{
  "dataset": "rendered solids tumbling over patterned floors",
  "pixel_unshuffle": 2,
  "widths": [48, 96, 192],
  "targets": "nearness",
  "optimizer": "soap",
  "beta1": 0.9,
  "eps": 1e-08,
  "steps": 30800,
  "epochs": 40.4,
  "final_lr_fraction": 0
}
Rows from block 7, named by matrix and row number. Each number is 128 + 32 x the weight over the matrix's rms, rounded and kept within 0 to 255. All counts start at 0. Numbers have three digits each.
# conv: 3x3 conv (model.mid.1.conv.weight, 192x192x3x3), inputs 60-69, a 3x3 kernel for each
conv.29:144139095107117132076105159150133112063169109137188108161083117117180075166179093129097140144142067121163110143132165139070066135189082141156106073166124255070145191090092227011119158140158154096160149101169127141103149112172089082118121133126118123166164108065072151158
conv.30:162129041102082151095075142150085109124142155147149124121121098112105157141131100120098125147086164106086146141111098107131151136145150151125154139138092107147163121122144165152137146135151198121087086127140149150148167138142113117163173138133130132137110134137112142104
conv.31:046191046082165071133155128230067115070183092134157106099121166046109137122132124189076161185103205094087135000130174013119170100156102118087061088099073119126097198035126061139053133129123173035159136046126089119100136095088152047098104116136089142130129102104054186136
conv.32:114113169096129114083182098107119213135093157096132074146196103104076140130088121139130151159167189061097181199100073131115110137058121130150123098125166113059143128126110127126085148123152093133065114166086149060132194075167079096146156116123073152161076128129061068167
conv.33:111114162154118129028213137102130134179087178170141142139094155103164148124080121093117161124126142174137154151139210163129145128176134105192124130156139125104134107118103142125153115177137098124149138103134125158095094125172087136165110150107069128145097152129180192135
conv.34:143160136201105097101133120137111141148116094071150157135145121127088111135102172160070154178103155156142151109177099143139164076116109167120134148158109190130105155182111090170132141114098122124098126099150109167141126101173178124103146171182119105165101097163125139130
conv.35:149092171143162111052136124169136108151100155065072077115152082107167074083130068114156115090121110144161120155144164082119125110104204090149136131129123101115077106119087112164097157150118108098135112147102115126113054126126092178124098143150095161148081131190168139094
conv.36:147112116151127116071171154179086139080123124168062093065115179146118108163095149164137125104172199077117020090111105115127124110110105062066143073106100088207152095117137145143073090071072053085160127145141105082125172148112090129152173090102133121142129099116093238075
conv.37:118111113135168115107127141082068166144156118129192099117160177145114116086136186095108109131066130134133126151139161152128166105147166155147091132196116154106134124103146125116085102176168120130130119131108114153145153154169112120140136155159122107155092124145164099161
conv.38:166135157097117163154172152135109109078179090218049132173111101054094138158106135123088106122140153119144098137076123151112143075102177168102116092114195103110134134139097130131112117114074082106104107112131226112103119122145089144116202186088103116115143087183074106112
conv.39:146122188094134129127099133101163140160103146160135128122104167148077142124147175123129161212075203129129105173111111148165079129181100096147126155090172138112139107086173136165128195131129141082149145134118167114202126125166150148158106124143172100133160126148178153187
conv.40:120073120179170185142044147122156102070167190056149194102143138121133074098164114133112237119078107148205139094143096175103122087137132180088064076130163145182031090124106151164119118103120147090123152138075106163098173097093133110105106114117138084144064104146101093188
conv.41:151125106194176089114137176156154154168179094139123197145092147164137143128193118152123107080160138103110156141155127099153104130109178185110147154110171133179145146119096110104186106143153127132199137087115127116131164165130136147142125106124181142126192116158079121146
conv.42:055161144170129132191123137113170143146143095136078129128167146116114137110100105117111071179075043124108147094151123171210138094192199112105155188106146152194071117141140129144104102112128103124158114108185126116088155152101122090106147104123097113109178119136136113176
conv.43:188171156158149121134112101177094118118145104066176184109168102131124104125115132163128119163119144149126141141177159200110145122165092150145142164175079138147061135132154133105090200094091155139126149126138115124150176096135116105127122124143180152126119096128140102131
conv.44:118151139149110122089045124115158148044173195161074152116139166161136141154083126082155110082101129069190136135099171143179092056091166133106137165137142102067115105158126108083111058144082107217103090126135195114059114078097117147167131120127150101153143142136100160056
conv.45:156098118162147043132141133121151137149094136140150083129095149128124137115103130155157082192120178178104041117146183088152159138113149142145105074136162167136138116127110163135139174108107049166100137127139112089170121123128128095152164167134090128102113116049170066138
conv.46:146202129079082156109090118090079155176075117096142165118141129127148115115143137158114134190145125122131155119126150167163118164122054149161157113110147101107146116159093145133137100125133126064119153142137084117099090137197150149099089114139132163131124118132104162093
conv.47:114138125096122092136136089071113142120160104130159143122166161152110099130127156190082134098085097117109079161133109147171096120122128142127132125133123100121163130130132155129119141129150134127087097131079102143099165147166101144133063156126120165153149157072056157111
conv.48:146144112087120118058098121132144180149102121109143090158157118152179149155134126148085129138183139190140145163136123160133094118139158083149145116092112152085136133144143135127175104144139161165101116124173112139157136110138158150147170153141148134146155141174152173155
conv.49:125035080158086136133091100088153059167154092104135125161148115078158052120099131174079086093136133157140222111150152108179130158114136080114106113103134148113151067181123093172128205124112132085095148120097156135081190140108083107112154108111094095142115121097158138156
conv.50:110133077170046139132190070158082091165037161092158115132089140141102163139028053166090106102102073069085131084133163123131162139130080086140071076128109135161107070145158128162062156101106083160110105143159115080136108084140079120131144019142108086171136076113145176057
conv.51:072111125078185087129081214154152094060144151116092200142142064104126157114119073179110133106088112059159160134083110126084158110137161109095090074090144164094132078106144162101116149150122091144084059119110172081091105111104155063073109128136132163086113111108088091255
conv.52:100160119144099119193136150107143118179105156255106129150103122118131090123101101106097102106156142025158094097114114160145059188157189123100118069121110145163166085118125077170062159118063165139109068117082118070074168124109126124120096088103099106107110110070195113147
conv.53:137121074144081128086137135097117086086135108174165109145159094149109130123159110118120121116166069122112154126133100099123106119098137085145144109133104086047165177141129108110086141127118163121092102141117110132124092129113208137159105144145129126099112130122121119116
conv.54:096149129113059095070148100191167080152146077076153125085138181133080129181135169138164132159111097107119139115150118172120144121189105133165111106109097104128085083121153127115075147174064071114113149080066110086097127074113157105124107085125166124118130132061081143121
conv.55:086117117131098112109079028163108119114136169135137102140139105204124099180174157120110127113130182119149126104087152110150127158091154165135093116131187083093083169128171100130133146130144146142143136135142194102093138150187166135136142171149148132122146129112139104155
conv.56:190134117104138107081147081163097190136066159133108079153157120138111174091130110134141122092130150103165152142149067157172147165071099119148080108141128150113153074135155110130123127127173147097115074127120105078116118161169124106135128119164149121112107161141154104168
conv.57:102069151150135177059145096147173131083060113112122165089192104112159048091156099093111149138125097109161151179109123132201154078091110120092192177121120054171124165052137140055130109138112178110083113105160184100130229094083119123067119087166044136158139114162162172063
conv.58:092089171159141160164168101120109147089144077134180119117069127130134076158122129140142129141184193093129073085142124146166119120118118083085175124157158128140109165102131094118130151095171095105105159110122127154124124116128115121161092099153101073204116127095141084055
conv.59:181057127132141160083055125166160117059122157134093100164159142094149127142134135136173118143100219109124104194100197181126086160152127108122167150100102089144209116097122102128121136140125108104101146178131085177112160146130058155107179063155168178142117074115083138074
conv.60:193142116160086060144118195050175153147144108123118136170198127126152120152139112120110164139111130141092123143146147100167157120102127104165133120166086122134100135140112114112125164133072125175123115111109103156128143154118133126133141166099084162147159128137136136104
conv.61:177086113047079099143078107111105125093146085096084113131120100132145157156139107108179108149081166146122125112143113094104130083153147149131136097086136058143083118115093116134147073156116106177067161110165116094143111130132132083150145116164132158158045197088062039098
conv.62:139138082132131142141123070206140104106139186061079179141139145131129098089101140142167095138085140193164203142149123131187115132093098113109146155150068111141151103091161119140091137178133147096169112096141171132168158145061112101101156155116129159145135106125086150132
conv.63:081091180109154119116113110136133114135102133128076132180117070148171093175133087110156176147106119149091159157127138123201125192112088101130133114074142085150184083119131138174101132123100101192077117142148116178112103112120171164160140108126141100154134140161172071080
conv.64:092124134133123088052123131097083139128109124126109110191129178119151150146083102156080123084186188093146094115086106190126140187114138100178040054170117119099123136135105143091109147099144130133093081145104092156142125000100056137139118130116090121191113065171196154095
conv.65:117127144163141045103184127118030105190100091147146074109076092130147041123121162187100124136120176132119101120155185120132144098070165109157115105107105170066140120122085141156069133097139097155139127106142077166097097120118050135107116062106081165141144073058116205093
conv.66:115131092147106127073038150153094137113141155114100063123201183159167180121130139208155158128157142102153197174067115161113077113084083133139157133091091139149084099091175109141155158132120112159120143121148124106128127145142137169153146159161148129151063142129155141148
conv.67:192079140123061096152181151146119146086131103147139122121236123136109084195102149127072107162111053102107192103165143121108127120162122092110069155086112104151123120111156136132093075139113089145149072100085180182094019120162130098124178120165113124115088136152128129113
conv.68:127151130216146113098069062142115148146096091110122109083121146115176096093163148140113132150120109093164165133128173116128129063134121120125149100144113059085044132104090110142090149067158177107089103153158111137149064150113132111097139108155090136161151091119150082107
conv.69:072124161107161170197184109102147084180088049151074125168125132102080081174071113219100126072194135132046089130175119151186145131152101118080118057165105138061177164161167058146118092104136071147067113122088168139114078072145139083136077079088156097108142109068092152104
conv.70:125124097150105082135127127167095130080115136156135101067097097159077186097111166141110139173072129110047225081150111123163102070125116124134074132141098169099133067108142115094135083094133106057133081106069129140159077124128103149101147119100082143138152081167066118138
conv.71:104174110088136094146128101102129148130098126104124084129122144140129102146177159127178099116125129135101142109096095130136189153147117108122093130134100091116109131142141127133142129124141125118124114148146153137121143109128152153114140113153118097157121145158147122078
conv.72:086134163106142047107087109069089138181147061062156083155162158170135106156092121128112177138191057170105131189159116155073178129153119116119104119095159122146141087156179145148106138152134116106108125166111167113117133137124074173090144169122147117091087149145156152158
conv.73:146141117175144129086080125152134127151162140046138126173126113127157174145172137121111151123082120083084115082132149141202114160102090165127152069144166118070101163111107111128161147153124164149110145132095109162199077162167136144168116114143170120144104164175078115141
conv.74:096079192091112165120126161122073130189153079182117078083101122078126131104139081146129091144134126111161141049104097203152069158162192082115180124098106148162111138130084130113133176158147098085205170113116126113118113093148090106161131107124156091116109154115136126154
conv.75:116102140143065153121082093116189148172068087134105125128159227157168153098110143185107131134119127127173088082149180135163122102154133079147155152095177140104086115138150118159094114158119131185123132130129134132131169115121109183137139126091134105135128123156079128079
conv.76:154152134119135108152156069087099163061139100140107099131099124186125125174127163128133131111087158111118169152167114110137148104118113129138143147101110073105164100151139152135144102138092120124111145115170133169106130142126165110135141152152150185160159084124129121137
conv.77:111155144154132142127177097143100128130128113172118150098137114105129161198139161088149144173144185098152087156155161107175112140131061161123105108079155136148096152151114107163157118154134121146166155169156129126148143137120136159147117220152151109143119130159161132169
conv.78:118140122172111127121094088082151125094083094145061074117165143209124137130166146146134093123154171168103141153112160123140125144141128179100121073131162118158164125130113117142108181142083116146093116152138104144130166150115115159111102129155128139149166103111132132171
conv.79:081112173131096099103139036137121131098084078118066142112129121173130124138140138118168148086100171178150136115097157127163149120218079096098163132134097098150143142121121135150090198127145142079169099142131127143059164110126126109162109102133112162159127157123175097083
conv.80:120089136171160103144159143139122121161183163146087137100177159133135188161093112206066120079129104152127149186141090141094179133151123177094105080125075113159111104081083135097173160100108088120120146084148209074098101158140084089073089153165146088143123133136146138171
conv.81:131124181100144165160202095122134135129121109083081133151161170179134130149152119129122166096091145139163124101109131144127132087142094089137122109106137098144121089127189130121115169186169124157170130113134100118143123150160132144134161198136095163154122111096142132166
conv.82:162091117160110169119065140083111061093146118148083153149096145128155168122197132135170133157155190126079119151191155146127116122116075169119130145106135106184110116193107130075157131149159078132183132130096130147168162144138152136125092163110142116161136111057133158141
conv.83:141096061147167099119153109133133120105112109132096114151131166110143127116169068096196095183136153119152126142078078149168099105151113102111132146109120117137101103143134136104200137147091135035189125108132026158153056131181064132113105131088156119062077131132111127102
conv.84:123115120097048131139127124142107075141145116143114129101108166111098108106146139147133150183212050166108113131123203086124114049196180146179090200047081137109106187101054144092133127138091115147110130134065171110175139135117124117094155105112134084110149058138085173089
conv.85:101116147034231131182045100163085119132130027151101114166141082122122182154078121089175090182150067089147125095127104102107115129135127110089158078104131125114151094167024112161124083118158129132152084145111060104081115100113103135087075110130106128092102151080206119015
conv.86:117120162109182094192108184136162126121102067070080159121115200094092112094165075136151140108106105109069083117061078096143172099156178150105126113129132084141106117102133091106159141134123134077129135118170157121119164060084137156088097159100099168160139040100071117042
conv.87:072116133130137141155158142102127119175120145122168088150164113131118147115101088129128119106069125095174168119122148120139115132068199098096085084132092138106094115129123160114118117124167085171101143072120101087161118137118202112115049137137129105127161113125129112084
conv.88:087101116109094041075145163136111096190088141153084074149154090104127152140112218100121145110097147073164097165132102095109070090078162094084080108070121111068158100124128089116072138094087096095165138093107043087145131081092151103116135130193092126090144158090153213104
conv.89:134137114114129169113129167116119110113189106153114168148085132157115087187126076136137125085101160106110084092115190164101113106142120056107148118082137064138118114128117139103040120130113116135109135135081137081190140132145118155094113103118107195079087091062119136029
conv.90:179123126148176103159170099104154127071105143163153071206169113110116113088103110152100143137101069137128164157144104170130113132157141124128128122146155053115147128186149099109137175129069115148095141112143154131106133121119161167145118175137156102116112133086094135073
conv.91:099112140067085166068172128089112180087092153113136128082100129112094112105162125161105151176145140113170130116106085114132194120064091088090162132112071095104167113111133141143051138091110138106082095098085158170137147117115104121127119047136123137094083099148098112096
conv.92:092163083102126197153020153114136116176133129131130158213146153085114136163158113116113089129160125131178146114180097134153129137153085130140131107113128188126140130173098132137123107143106161156168128122104108118113113122170096134142174165133139131165133109119111145119
conv.93:171137116082162158148109113136106122117105119096147132082144149154074056162111145191158081110057100090091113131175140111118152155047123107127063121131096062189102100156097104148145164143134147138133111087207126127091128122123086100104126150086123156139145162090129081087
conv.94:139131078198079142119146104129122077126149123111114066162094121102140097125166109110093143077166138077146162188079103124158095199160140165059131125139115176132044148075108098163106108105139079098103096103162145153150154061100121097135101101166079145147128074051133128105
conv.95:076143116141128157136115206131078141051212076153131175129083117147120106137124079174146134146088141141095091097091132155098152153153131095109132177102155158129056134117094166050178159128124170143107089085157093141122102116167095075144102154069106114138021139255096041170
conv.96:104112129077150119097094124096102133168138098082117137144149236141170124162115131097094133120143124155139148121142140102093145149122130143131117115087122084148108152152118119116122086148126129149187087146089117134141125179175137172112108157155164135174075085143166102166
conv.97:157184101130164121171075054100092136131110097128077117149142172134160120149153152129102080139125151097085089118165193152123131091066144094093163125104104164130057139150059105145168126158177141105148136142112112127118113110156105118115166115129148147118180089172128150103
conv.98:118087141175124076102068109080111136141087126137138077148186209130104135181150139126067088134169158105133124053188130117114109126124051125138162145105168111123093146082165166143099103105126146136148119106112138143157190180110163136126153150132125106155093110115146146118
conv.99:110129105095128196104113096144111072143076153131095083073094077123131136125190104091106132137129084131147098137170136139130132122144205106129151096151066119155151136105123145104104165154151084141142185036069235176181189152119156127076123119126177105098112109102073148103
conv.100:162085094133109163099150077137144146140091071152098162151147221081099137121106151122126156167103187142122141127073136039111140124030054098131096091127108096139047069186148135104088121184070133159117148152100052086140197141122050130126178086137106143167128117099115103112
conv.101:086139175101119105146062199079141119126124154116151144156120173098123201153165092093135182109127103092108102124107163093135141111111114104163106116145132090090160104148162114143090185099104154156131131132161170139119090142121153148145132145199072120141147122113135161169
conv.102:150144127101139097177150094141057179118084134110137134130110101114108077106077180134152091115146148126139132114151153187166088107141121129145130131133148130147087086111129094149112196107115140139112090127135137141114141122149152146135105144134143142137155106170078106167
conv.103:121091102104100111127120160131123092126096103130150158149135112059112105094118137124130137151130126150052099129152119111129060133143205119124114060102080124140056128186172048085108108116122153163090155068165118090140130198136080046131178119080140122135056112096143098106
conv.104:128122079119128117084123165162136138139105060099161139133150128121169127117117113125118159105108104123090168131123085090123171199091121117101151077105139109122107139101157132101134143115129128124169164133116119134127168155132156135121126149133124151104120106137147156124
conv.105:107108111116103100128083070133082118175145086121114122071108078180123064180219205105137160063173111130123142116190198139118168175176157103083083119124088119073145054084071091086105145127091078121104088060069086146130017052136117116107079173088109121072098076081172081180
conv.106:080093144171106140159178119097109109168091165145194132123076083132128176106131132101101139126109145111139100118137070163191195136164112158118176145106127101125122145104141119146118122093089092096119131146147188098127146134090137137068093111143157147153118104113098070111
conv.107:112132160150140161118088082108196112118105119110062062088131078131146157130170123160088117152118108134156144163138134154149139132125141149112088088122111100157105107160156102134163121161102089138139113122109194094204131095176159083152133137093115101129147137125094134130
conv.108:094148127172136117135118149126156112101161058095114140148130120149134140068209126106104136098137144121121151121160144127139134149169193098076148112100138101179129114079095175124079097157100133081154073134131107116097106127172067106129134210143084096106107094134124117222
conv.109:131150095064132123124100154134128093093052091164111069117142120121051099147113170121118136160160154118121124099142166061098119137154121162106098108111132114156112150102089085114083130112076165128193100092059101083116168126157125114121162086159150096108157121132090087159
conv.110:124115078095090136128174088144082088153143039154121140101130167086078074165124151138120138130161100168157160109124134171143159085106176094148159103091137155146125118108149109088114141129123119100150049086115143136126112147112056064110214101121172107201129127068117168125
conv.111:101122080109131197191210145123115120132118234121173121091105102149108135149099140172088163125152120137119109082143083220147164160083145103161117064144123182106127094143142161146083136144168067101129140148100183124154104122153145103184101156141108171108092175157133104171
conv.112:078094104089105148073113116143077097103094132092108093110189091104213143147171185076142115163139190125125165085131081132117130126063125110116150144128121127096172095148137113127154176123102140134101153170133193178169130159130091151113114094151116143164139123135166106121
conv.113:121118123141101114118145086145084143101098090073189066142133130204148198112131112097131134145110119116109127117118121095119103146160106122106158130128125145139101131098147106115128121114174128116098095081110167090117089092124075172129171126167175107105137124153136146087
conv.114:140169068079085099126060134171091137155153100102133120108138208146117076160207111120131172122172116134112098146194107135141174079118118166142103115060092146130074142135153125108135128097100090087151135115093188168132171140163065179114178123150135129157100100132173144128
conv.115:170109073083104100135123133155110153164078019104091122097083216096099001083145110126133157168121139104067098116140135085114143126192097113142087156068104167111127126134154104081112113150109107092141120134111139126171160201112035072147199122117099109139079094023125111114
conv.116:081150161049184107145098140141121136094094106166107119102165213109120051135103131088106145157161150192067132125137087123108114119130128134132155152089093122137100125163122121112127122169151111156162167142091140133118160153113109150102173145147128169149140150096123175104
conv.117:114078134140152115125079071136131102132119134107040082114129158118157111120116096160125137118152115121103167171077134130133107138124100133135104111144114110124088156139163104137109132103149176131134180141129113096110170154126138162111108126134159127156143116118118135108
conv.118:115097094168154136091180103101103076174161162147101084129142101161176170089089028121075104099152080126166163108108132102120078131120140130149140112129075109129145130161076114141202132078081154099140141146155088103022141094117136183165057104058160103176087112085143074078
conv.119:159127125130124128122131144067113070094167111209102104122133143147119169119093088106140102139110139127119150132116152113139096067094085142110145154157122135052138111140154165141129126111112071131084143132151133135121109123158107108151110140135146108132121128157113152049
conv.120:115069112165100169096125066143110127083136118168115092161187187191159179133178096166095191129115128122149117111096110109129101119097085143131086094111120176100124145166151149094101114121137166158128116130109082167157105163121130150179146159179181118085134169128063125182
conv.121:123111101139125160129113133114119134118115133158110112145099175138106131135127067129150104195134125078151106138094135151211148071119155126124126100082157107114132169101176126037074083117088167101121097086113078119100169151103119094096047069105156116133091135175153141114
conv.122:172109166157097103115189111167079072132077137082160171150147136138134151112165132124102154088146122143131111159087165092112117129141092141097075102135111118145172126122113128119147116136133116119137113154123114144107101080142147134094233141163147107129104149124098187158
conv.123:095105137117075076121098184125080117137066126116089105181122080163125181092132040138132172154134146097090061180131117118167116142145103136121118107045103110086202178109090096100115169126087143167088152078171073098138183121141150137146112081182149155108116074145079166044
conv.124:109167133150153114111144133113135129180103139082158142142173144105144236101084102140179116158151113164081107167117110137147167154103198074100217119142067176118083109080076118115160109058134126146082082067107031050115132115136068085089144122171106151138125173134120162153
conv.125:110123133128118101079108093143062097134149106069135108148080142119178155077164167140108167101112139105174195125150135110117082128132084135139124121102110120107140109124100129136147137101096108141125145102144152114124189108109166126133124143143143140110088121137112117147
conv.126:088132129074177128106118125122107115154058078178170108147114172118130125145130078145132121113147132114125118140116137088149134205138090152125114126122165097088103157118099138086163148132147144133108126110156132164105145146111168135101085109137119156097149127138117129109
conv.127:135106132127112126095174124128099143125176107159157038121157120160147178158114156142166091162120180109069095108124102099118127063135070138123108122113156157098139154113085133129156144128132161118129190125151121085097155178094118120141156152141137088172192154074060149123
conv.128:172109151082111111116158191091115106134103172139154125183175131095089068107153132141156098184131107075097099129141094118075129121126103087111124057124119135127108158113158111104101125121075220126153106112080115120155139138171060147090105086175082135098077100060163173148
conv.129:155074137092113123067132103152103113100119081135133119159160134134176150160127105145080186139131074110149066129146144150165136104087071150116142180116095095098128122128209132110154164086129157096116150137141197180163160101159118138103150137159129155098161114079136105125
conv.130:182170109138170154087104157123182137143060112100131134124130132137144016134099144192128096171106150123143114190136089099140141139106151103085124125096135150091172099123153122087124147117094131134108077127144126085118129090117089122174174158155108141131132142118124116158
conv.131:119124138105110119095089158107156117127135090127086142164158125117128126082135180155132118131137165151083177116116113144134141122170106164136098104106156092127152112111144153167165131099101152102106111118105174173166155132139140112126102141105106152134164130148111111106
conv.132:094129149111114092067161105117113108114096140155123082108108130089144096127085066152088169133093108131117174126167114143137096114096143106148129112130114086129125094145109132137123123130131123164134104145113075076127178118177155122172093123107102129132137138167105127164
conv.133:110115140055078139101041124178112119121099114097109095139160087124149104161146102169169155100132088141132097110122090130094107140136091126131118119123172131044109094095148127134125122157106118092109138151172102133099116132126186157143194146166107154146106145058200113106
conv.134:167134127088114134123137139132097088066065017142196153109103152076097136129117142130165102166145134193057127151153125179114132190148169122107109095123128061071087144132096143122164086085098159160105142144116123126070131147118132145069109086091176121097154196131061083077
conv.135:076129148110129120165100111092128106117127145117155076124150120145089201137138080153114137134108096176171106163123151104127150090100145109110208116096089085115080117141159114118160117155116133159156115146121147130106128100103107131088091121157133078137094156148076140103
conv.136:159096112108102154085044159137116113159122108082164098149130103126171109077102081131137132154165136131094123121126131154110176134138119116102098156181141080129167142145126093053091114091092131121154114106125085109107116102133089141096182130098109147142094169138124096108
conv.137:101087155141183097100093137117144088095182105091140172099102073145155177173097122131103185138186139160101117151143115114113122173124087089128156128140168071102049158095128101134146147109101083104089117164141184132117057110075187120121137127122147134080129148155100111170
conv.138:137157143108089105076125168147111115090110117109124084116128096097154180177156112087153127187104198160150081119110161118114176118171211093094220074103075064131146095111147116109139102116061091113129051109112120091142094159094142094078147139140200082111132104152091081131
conv.139:087137163129168122099119065159158109137093179101122157145171184182135111087143149063107147119099173178166143157129095113150121118142165214121164136119131027120115138086154121086150139116144099092134160178085094127126186169163136145141148145128132177144127134131076154168
conv.140:096090086072132184182117078160088131111105063212058140194163026110073184105107123139153155079121084129181125133173100147099077096140147159078161142119127128140096132112139110100084148147127137120092102089151149112113051108167150122159092110148143156067091086103133098089
conv.141:092120120114111148190058095122162108166045132145065151136153112150190145176215159161148141132130165162161147125119077133138142070107149109115171123147119094132066134133116128151125143163194132192162155171147089125163156123147135163092133151118133162124147121133135107144
conv.142:109109118106072101090171156100119137147114118124101117155152101119117047103178152167076167170108157080041136120133133135182134151119127146118142102114131098120101097104083084121114117117116112148111096078081099137089100138108127117071121170127121136137121094117130202115
conv.143:094119082116091104165096101202087102108081079116091100169079123130181088140091141109176126115130151107129185126125122122161133154126065158088129169078152192053138145126138111110100125178174090114156145129134134130119117080130150138195120174154157092098209094128080068106
conv.144:083111131123118083163151127100084092199088128158128077159121104069128150061110109148132114157201128162111161090118138128152109152141186152143101124150162166103155171075138090110119130118148090089150137071174146064141076110127227066121125138124173086049084159144061176160
conv.145:116115111094119111173147158096092166123131125144184147151139138110135136082139125120127072083078109122141146173129113085138117127123117089128107170145161136142071135137169121174149138163163105184169128148114171144127169186133123138148095109143125143137152116139132081138
conv.146:131132173127137139003143082118116139075088039093120102140118152106080066105116160099179114072196143190147132102105129059139136107134064132147108223074204051081142129127142072102073182114066148112151115115141106113113118117175088096077152092140108134130110093112129103145
conv.147:089118090130078136154126171095108136175147070101086112127092153170156097119175125141150123144132132118161148138105159092089154195109098115097092162116121113116110125099147084114129092153152125140098160087163133087188112108150127126111089112111145073139088143112124120104
conv.148:087133129166092138122072169107126154153127128190118125083157075132178139178138096134094166096103120164056166049124094129117171175098119104146152153165117148111160134084129140119150028155097119080123129130157112146146131121075117160140132147119108173117177097149128153073
conv.149:127146118117138132098098092161102112065065137188064122118184147109149118157135120119140129141155176061198055119139093201183131077159134094115110172077184136090122157135120109142145127119142135151193126124100077178096151117132112118141107145150153089137105110122144074094
conv.150:114127090106170225138149124096138138171108047102081124129093100162144130126103102174095110098117097165153143118158132214098144130118084131116163126157148085071117168142091085144123110137136126149071111099166051164111140177093050103150032129080137110146173104086125156084
conv.151:132106141159044124160126091075128142081134116120108100147176088150186128093122129125095068112120101103172186105152158115132118167095105073135124078222080165120101171090117109107126139174137203142112110113128111136173093136117200153120074125141072156072135105106228144076
conv.152:095156112169104096118146116135101146159101113178148186150132180177165076124094174115150114130144104114121156118096128179149151102100158135122182145158111128164155131123122131101149173152179159120114147153142126116156160137097151103111126142166156123108099147157146185136
conv.153:147121122190163145129128115132111148146087108095090140129090121206074126134139135172162108132134113110072096135120151138123153075101134130163110081106139121180106075151153139130136163136106133133149173121141136138115076146109138140152116116119121127123107129095169110102
conv.154:105129149161173083088087177134097141142084150117131170209143119130102110143103080117102194151154080052130182159136148151159136191148130161135137150152135153137179168140108130110127135158177091141122119111152132147160124138201145151146138178134106151124127100173102131091
conv.155:150104137074160089086075193076122160162113077089151170097156167105135114122097121112164117084100078168130198086080142175187221136122110126153135157133139102113125157094101087115087141144142127089120090113095112156102106109087102171095155148097179147107156124081150083154
conv.156:102181094149132161116165160097116154128139088146107105146152125133119142096105195102136152080134160171111188107172118107123149166173153101184124145123102107122121128138102069131149152160183126160133199064171146178148074105159164136168172124116116130087198114123118131129
conv.157:101102158148154128140132202151147112090153147130120132146141078178120112136107125125134195185180160098130149108160118075120102115096136110120164149080146152140154115117084130142132082149196151142109088130187128134103110120128138125175126141127130120140161092116142126138
conv.158:138125166185131095155079148145114100144167093118123132103160090164128080149127096117140148164157139100184116140135111160146105131189143178130151156150162133107118188165135132104134154161169155141149121067151155160159140107124130178155136146159202130121143122115152128174
conv.159:108110128114163141119159105129120138115100119077141128128140175164137121123083143171146141140124103111155121134173146148151165119108093091152143149117166208110126104120197139158156158123143144129156095175093120159177201152163133159128204140152122146111129121137107138141
conv.160:112124153066073205074176128080153125149129116071097116118161139177067113139144182079150131134141121135132076103089085121129142174081168101132142136121067105109167119119074162033071124155146101161101093088118064068088078074164098084139124162091065163140076110169133140136
conv.161:136073140132156101109142097113151159157117124120103124096082027144132147164089088133121068099121143154128099140119126176129149190138159130119126092121151077066067102121138096148087109127154102121055089124111016166122020092115123109110146166123093109131133131103103121103
conv.162:144144139118147162114143106153140138118077091183135182169144081069093028112171194068121046155178097050127091124165153120151137165142115149112097115125130127057113127142079153115153106104093105136134132148123188144140136095163036149121153100123117185089082082135134111070
conv.163:167147101141183097161181068147123146116095154157151136138118138100118119119127139115162119126071134167128065132131174142132148135138163178129159113152139123119228166124196191168079166198129168130134108120106182144138154169160161164142127071141121173132115114126103115202
conv.164:180114103116071150113154122143113168061142157128147082108143122084128088147122103115152118160108170126108157176177137152127148035116104186130157139152155077144169109106122147131155181167138090147152148145128134153177144108132161111130108148102129122171090167103108128161
conv.165:077094181141147101066096124171129165103100142043064078109154049090164117147063133160130142231160171117066082113095134164094175093122093122146090097136128073118117057163092066124030148081119118126162090099118104121125101125098099114108119128178083150136063047098135116057
conv.166:151149065086116150183212111144129100116116153058099208076124143064111164177181074166088094131061076189102059115121091145193116083177176089113125110119110195102150116159105095132187197135167090119161142123101236116036085181095171162109070113147093180081084082177149103170
conv.167:117121160217098143124080147157164053145132186148094125171144112121122138124083080132109173107112145101139076115165147153073100137119138134099146097110176146165135164117080162162180101135151116147114102100131146159121120100142128139139180133163124095146188125121143155151
conv.168:151102122085125135093169114134135095141109132142150164130076120126166094130152165110099122172139132137136133128086166119136114127079076117109140084189106075150172146088130119116111131120144120133127124123095186177162095088152132097129139131186138128097161134110115203099
conv.169:134106187180100165058058185123107124142130101209023131125072125112141158085135134145136110106095154152144102166108075133103132055105138124119159092147121140176112141064165138150133027115000140126117118165094067104150126150101113101123117124100151092127191130098117172006
conv.170:145125071081105077148114141126154196149104154118130169103145140125127070150101161136152132085164111124055132154160115153110091096109098159066138160127114141072140177102055110106059109146132082096153067127145210169141130153116084096118127111125165097110126100096025107158
conv.171:074115104090084127135185100093090102146080098115135203131142094162106150147157157127100146149129111174076092115168112104149103149171112137101110127092122173092147143138127101159146114147162159127117104127143153150131110116105108153141133127104086154133143175082153104142
conv.172:106082200154092122098097162146083123131137089043141115150107100092129105113163117098113176117130163165145079115123195062167085170191136130145135101156151123075149107082090124183041169114090103094105151125109148161178159107121153065134122141128114091102100123133080129141
conv.173:176151112097136159085106142111121126099134098142144114162147137180045129065146096136127109134152120173119094159137149117097090132134143159147131110113152095169162085146177156133121123157139164125143096148141129177083089104114094174136126124080108137114112135161172083131